A small sound classifier, trained from scratch.
Model: 1.66M parameters, waveform 16khz input, norm layernorm, activation squared_relu, layers 6, width 192.
Rows from block 2, named by matrix and row number. Rows with one number belong to one neuron. Each number is 50 + 12 x the weight over its row's rms, rounded and kept within 0 to 99. All counts start at 0.
# fc1: MLP up (model.blocks.2.mlp.fc1.weight, 576x192), inputs 144-191
# fc2: MLP down (model.blocks.2.mlp.fc2.weight, 192x576, transposed), outputs 144-191
fc1.152:49 44 48 50 48 55 49 35 56 55 40 50 53 59 60 58 39 64 43 31 56 57 60 45 25 53 33 56 69 70 52 62 52 56 40 51 63 52 46 45 48 25 51 47 59 39 47 84
fc1.153:48 35 53 72 47 61 47 55 49 53 64 53 39 52 63 56 42 49 51 36 62 30 28 55 44 42 48 48 31 33 62 51 51 45 45 64 45 16 62 58 42 41 83 67 66 61 46 45
fc1.154:50 58 52 80 51 60 55 35 39 55 38 39 54 68 64 40 40 56 49 56 45 37 46 58 59 50 37 38 63 57 57 71 40 59 37 47 53 52 44 56 38 56 55 33 31 58 45 64
fc1.155:64 41 55 70 47 39 43 58 51 37 56 34 25 58 52 39 28 32 48 55 49 62 32 52 38 20 64 62 40 51 56 60 40 50 46 51 49 54 38 32 58 35 71 52 51 49 48 40
fc1.156:53 59 24 66 47 41 46 41 41 58 50 43 35 56 53 49 48 53 27 38 53 47 54 52 50 59 42 44 37 40 58 65 28 38 27 61 29 69 47 64 35 61 37 55 47 43 37 44
fc1.157:54 35 35 61 52 58 44 51 48 36 49 46 59 54 45 50 40 46 58 46 42 47 40 37 46 21 42 64 57 53 67 42 35 56 47 70 76 66 46 65 74 33 39 60 62 31 55 35
fc1.158:70 51 18 58 47 62 43 51 26 34 65 70 34 26 52 66 49 13 48 49 60 31 53 49 50 59 56 42 31 64 47 62 51 47 47 45 62 50 43 64 65 55 75 41 44 38 47 73
fc1.159:54 31 56 72 36 50 44 70 34 41 52 51 63 44 39 69 35 27 58 50 43 36 32 46 64 42 44 64 53 47 58 67 56 65 36 55 54 44 40 66 61 47 39 60 50 54 30 45
fc1.160:62 44 42 16 46 47 34 49 52 32 69 37 46 54 44 40 34 39 60 58 57 54 42 54 41 55 50 68 64 63 45 37 36 55 54 55 63 43 43 62 50 51 33 48 53 65 45 74
fc1.161:48 35 45 30 53 68 46 71 47 28 60 54 52 45 54 32 35 42 60 55 41 37 48 46 35 61 70 80 33 62 62 64 37 45 64 52 63 51 53 57 47 65 53 44 45 48 38 78
fc1.162:73 53 61 58 55 52 38 53 52 37 31 47 54 56 41 39 54 53 62 70 41 50 43 53 60 20 38 35 54 62 47 52 68 47 45 40 40 34 47 53 47 67 58 44 42 50 41 57
fc1.163:68 35 64 63 63 44 56 48 57 36 51 56 53 31 22 39 39 41 55 35 48 51 59 42 44 73 54 54 44 56 47 57 51 49 56 33 63 66 55 54 71 53 48 44 45 35 47 50
fc1.164:55 52 42 58 35 59 41 58 63 49 41 46 42 43 53 65 23 45 46 68 77 50 45 44 25 40 41 42 51 47 55 43 40 58 35 46 50 59 56 77 47 55 26 39 40 40 52 47
fc1.165:44 52 53 54 53 59 50 52 53 45 56 31 61 63 56 40 42 47 46 70 41 32 62 47 45 41 52 43 57 40 46 47 52 57 50 40 40 73 51 52 76 61 58 65 55 31 60 21
fc1.166:54 59 39 65 55 70 57 41 31 30 38 46 40 49 41 56 48 34 55 74 54 58 35 59 46 39 61 41 65 60 46 47 38 38 63 60 48 52 55 57 71 60 61 53 42 53 40 67
fc1.167:41 66 37 62 46 43 46 57 43 59 53 70 50 51 48 50 37 55 28 77 45 57 45 41 60 42 43 61 37 63 59 41 60 58 59 49 60 45 68 64 64 48 39 42 43 39 52 61
fc1.168:35 56 82 64 46 36 53 59 41 42 31 69 72 41 48 33 31 43 58 55 55 52 47 53 28 48 57 70 58 65 44 53 59 48 64 23 58 43 47 51 33 49 55 48 48 56 45 52
fc1.169:48 46 36 47 34 51 62 58 69 42 71 51 41 70 46 53 63 64 44 82 59 48 65 42 42 51 47 62 47 63 51 73 41 67 68 39 64 72 56 34 32 55 29 51 48 63 61 33
fc1.170:46 43 68 42 42 21 42 49 56 56 60 41 49 63 50 55 59 45 49 46 55 52 24 38 63 29 59 44 70 54 55 45 54 47 42 47 53 56 67 58 63 67 36 40 49 22 50 03
fc1.172:36 58 48 57 37 51 53 59 55 36 26 35 40 63 48 50 41 48 45 46 42 57 45 39 55 62 65 49 34 64 53 21 38 51 49 33 48 39 43 57 50 34 54 86 60 26 11 41
fc1.173:50 45 41 42 52 55 19 68 49 39 46 13 54 52 35 60 49 59 52 75 64 51 56 59 46 23 54 40 60 62 44 61 54 47 61 53 50 66 50 28 68 36 79 48 63 41 62 61
fc1.174:40 58 45 45 37 75 28 55 58 34 51 56 68 63 43 72 31 61 54 49 68 33 42 35 30 48 54 62 46 57 50 50 33 57 62 83 61 63 37 65 40 66 72 44 49 49 36 79
fc1.176:49 45 56 36 35 57 23 58 36 41 69 62 62 66 49 64 46 42 39 43 66 31 41 37 29 39 44 70 67 33 57 42 62 53 44 63 54 40 35 48 64 48 47 46 71 61 49 22
fc1.177:45 37 57 44 33 55 32 61 33 40 54 49 37 41 50 47 34 45 39 81 29 36 41 46 21 49 67 57 44 50 41 60 49 39 32 59 71 62 44 42 41 55 67 37 32 54 41 61
fc1.178:74 35 43 54 51 48 47 51 48 44 65 34 56 44 49 59 49 39 38 79 59 50 33 53 62 57 48 24 41 62 30 56 53 42 42 45 57 70 46 54 56 59 71 58 45 48 50 42
fc1.180:49 50 50 72 49 69 46 65 58 39 55 68 42 43 54 22 54 23 65 88 49 50 41 52 48 63 54 60 26 47 60 53 37 59 61 70 63 58 51 60 44 43 51 42 53 48 53 71
fc1.181:50 68 40 58 45 51 46 66 58 46 33 60 42 50 41 54 36 54 34 40 52 51 50 50 41 62 40 50 53 58 41 43 50 45 42 26 57 43 45 62 50 35 61 41 56 31 51 49
fc1.182:50 48 31 54 68 50 46 71 35 48 38 45 48 30 55 30 47 47 33 49 36 44 46 41 35 35 73 69 49 52 36 46 41 43 64 67 75 61 51 44 60 56 47 62 61 46 73 56
fc1.183:52 54 53 65 33 60 47 71 60 27 30 52 42 33 34 58 63 46 58 43 51 42 44 57 37 63 53 32 60 63 51 18 39 62 49 55 55 67 49 51 58 41 43 59 54 53 51 76
fc1.184:74 49 32 19 41 52 56 67 49 32 33 71 36 62 51 60 49 33 45 56 38 41 73 41 48 58 46 72 66 58 42 72 43 64 55 66 38 48 54 73 60 40 51 53 46 54 33 49
fc1.185:59 64 73 56 58 47 53 55 52 26 44 57 54 36 49 57 40 50 50 49 51 36 40 38 39 40 53 51 46 62 45 44 50 51 49 45 52 66 41 69 56 47 52 45 55 48 52 41
fc1.186:67 45 51 43 73 53 49 50 51 42 44 45 70 66 44 42 11 60 55 43 45 38 48 44 49 28 48 37 47 41 52 53 63 63 68 50 44 55 43 58 73 36 54 60 61 43 32 38
fc2.152:43 46 40 60 53 32 49 38 68 50 55 66 58 43 58 36 37 43 53 68 47 41 39 71 56 48 55 44 46 31 36 36 47 47 53 61 59 34 66 36 21 69 45 59 54 59 36 53
fc2.153:34 46 39 49 44 60 72 49 45 63 61 36 80 36 37 37 58 45 66 44 64 51 47 55 45 59 27 64 33 67 42 57 56 41 52 66 49 39 57 60 54 48 64 37 65 47 31 44
fc2.154:57 49 26 46 72 51 21 53 66 49 53 47 35 45 82 38 27 34 42 58 54 55 62 55 51 47 38 55 57 45 60 55 36 46 38 51 46 41 53 26 51 42 48 38 47 41 43 42
fc2.155:50 67 49 59 41 59 50 48 58 66 61 59 40 55 66 50 34 43 55 46 54 43 52 37 43 46 35 50 53 94 30 36 50 56 67 34 45 58 55 52 51 38 80 60 61 47 51 35
fc2.156:57 43 45 45 61 49 27 56 38 31 41 49 58 56 56 45 50 45 43 59 57 48 61 57 43 70 60 44 41 61 30 76 60 62 74 39 50 68 52 48 47 55 40 54 32 50 40 53
fc2.157:55 39 57 58 71 54 54 60 54 67 42 41 54 54 40 59 57 60 38 33 59 48 72 55 54 52 50 59 51 43 39 59 45 48 41 63 57 38 71 37 37 54 55 44 46 68 33 56
fc2.158:64 47 40 40 60 67 37 66 39 42 48 46 30 58 39 60 62 54 49 61 54 52 76 45 57 40 52 48 31 56 46 45 72 46 44 23 40 48 60 54 34 36 59 51 68 72 47 41
fc2.159:48 52 56 39 38 34 33 50 82 49 49 52 34 59 55 43 51 35 55 40 45 57 47 21 65 55 59 37 50 61 38 52 48 44 37 40 75 70 23 50 51 41 43 36 35 36 69 41
fc2.160:55 63 41 54 44 38 45 50 47 54 40 56 43 55 73 55 69 45 48 42 66 47 67 28 61 49 59 53 46 44 53 47 56 62 37 66 48 52 69 52 77 56 58 43 48 62 55 48
fc2.161:43 68 60 56 62 64 40 52 42 47 41 56 58 60 31 60 62 55 57 44 50 39 48 57 58 42 68 63 35 60 57 43 45 48 59 45 56 54 21 52 38 32 50 51 43 46 47 67
fc2.162:27 34 65 59 77 38 52 40 48 84 27 63 57 72 50 48 52 43 51 50 51 43 41 42 40 42 38 76 46 63 66 71 48 56 45 56 64 49 45 52 69 40 39 42 48 45 34 49
fc2.163:51 38 47 63 57 63 60 66 60 52 49 57 23 58 36 50 53 34 42 57 56 32 31 48 37 50 50 41 43 53 83 59 69 59 24 49 55 59 36 18 51 39 56 59 50 43 33 47
fc2.164:58 56 22 78 37 59 22 43 53 70 29 33 52 41 36 66 44 62 41 60 26 51 48 33 53 56 47 70 40 62 62 52 47 57 55 54 43 48 61 42 71 26 34 53 60 66 64 47
fc2.165:52 62 37 50 46 49 77 46 39 65 61 48 67 45 50 51 46 26 25 37 47 43 40 67 33 41 43 66 18 42 49 35 50 55 52 43 53 45 64 46 44 32 35 46 64 55 37 31
fc2.166:51 51 43 46 61 66 60 38 75 34 38 51 49 41 52 59 50 69 43 39 58 44 53 32 45 51 57 62 17 52 39 69 65 54 49 56 48 39 30 65 83 27 42 50 67 62 47 47
fc2.167:46 29 51 41 41 65 40 44 28 35 44 61 54 52 34 58 45 42 59 46 62 54 45 40 66 53 72 56 30 59 40 63 69 30 60 51 50 68 26 31 65 54 50 48 44 52 63 62
fc2.168:61 54 68 53 62 57 61 41 46 69 71 33 52 31 74 50 67 40 39 49 39 57 33 46 59 56 33 54 48 60 36 45 35 58 67 59 61 46 60 78 81 45 37 44 48 45 49 54
fc2.169:42 44 52 54 46 77 66 71 25 65 38 55 41 61 35 69 47 43 45 48 67 56 75 29 58 74 29 41 50 44 23 42 49 55 69 54 57 76 51 52 56 42 54 53 39 70 45 43
fc2.170:43 59 51 42 69 39 66 60 34 41 55 53 48 47 45 38 45 50 52 45 39 55 66 57 67 50 50 37 38 54 42 63 54 49 42 50 51 75 45 50 52 56 35 45 50 43 64 66
fc2.172:44 78 62 49 31 51 39 33 29 76 40 69 52 52 49 49 54 28 49 53 36 30 49 59 77 58 51 64 48 58 66 54 53 51 39 32 40 90 54 68 39 43 65 41 57 49 55 42
fc2.173:44 78 38 66 60 49 38 58 58 40 51 42 50 42 38 59 56 77 58 55 63 61 47 64 56 55 53 47 49 43 49 46 34 53 47 44 26 49 70 50 68 42 63 67 58 44 45 43
fc2.174:39 64 68 44 67 65 28 73 46 53 44 69 60 52 37 38 37 38 45 44 41 67 52 43 45 56 46 53 43 37 40 58 32 48 59 59 52 51 38 35 62 52 61 54 45 45 40 37
fc2.176:73 43 60 50 45 63 33 53 61 66 51 49 61 48 27 54 74 29 40 37 68 30 69 39 77 68 73 50 28 62 45 46 36 53 34 58 45 67 63 33 40 52 47 57 40 48 54 51
fc2.177:41 47 59 66 37 66 64 60 40 68 49 49 72 44 35 71 72 63 41 41 22 72 60 51 53 43 56 61 22 18 50 33 52 36 65 55 58 60 51 46 45 58 56 51 49 46 25 45
fc2.178:48 56 46 51 54 44 61 45 66 55 47 46 49 43 43 43 33 54 58 49 56 28 29 42 59 49 65 58 60 50 76 35 45 74 40 38 28 61 49 32 29 56 50 51 40 44 32 58
fc2.180:64 47 34 50 46 57 46 48 52 30 39 56 65 32 37 49 31 59 50 46 56 60 51 37 58 70 46 54 57 45 56 47 55 60 59 28 54 46 77 49 18 41 52 55 56 31 43 34
fc2.181:57 44 47 76 62 60 37 62 50 58 38 58 36 48 51 53 57 49 63 68 48 37 62 51 53 47 63 65 69 50 58 46 48 57 64 33 38 84 50 42 44 39 47 57 45 47 21 50
fc2.182:53 42 53 24 52 54 60 56 42 68 50 51 55 57 48 54 50 61 52 48 53 59 79 62 61 42 35 51 20 68 34 57 53 52 41 48 43 77 27 37 67 47 55 36 21 44 38 51
fc2.183:38 78 49 74 45 48 33 51 63 43 54 49 18 53 48 43 26 21 48 61 34 37 53 57 57 55 60 46 46 53 44 47 53 64 53 30 53 51 49 29 60 35 47 58 69 27 32 31
fc2.184:39 70 48 50 64 39 28 48 71 48 50 35 50 65 33 35 69 79 57 51 62 51 52 49 55 57 45 64 40 64 55 51 54 39 63 33 46 55 62 35 48 52 52 56 46 37 35 48
fc2.185:44 54 51 45 50 65 68 41 61 36 51 45 46 59 43 45 65 69 47 58 64 32 37 74 50 60 30 31 28 59 28 52 65 53 28 41 43 32 29 57 45 56 60 49 52 46 46 48
fc2.186:41 57 28 30 55 44 54 36 37 38 33 39 70 50 47 60 53 62 65 53 55 58 66 47 63 52 52 51 49 57 40 64 55 41 46 50 63 65 61 32 21 44 50 76 44 32 53 71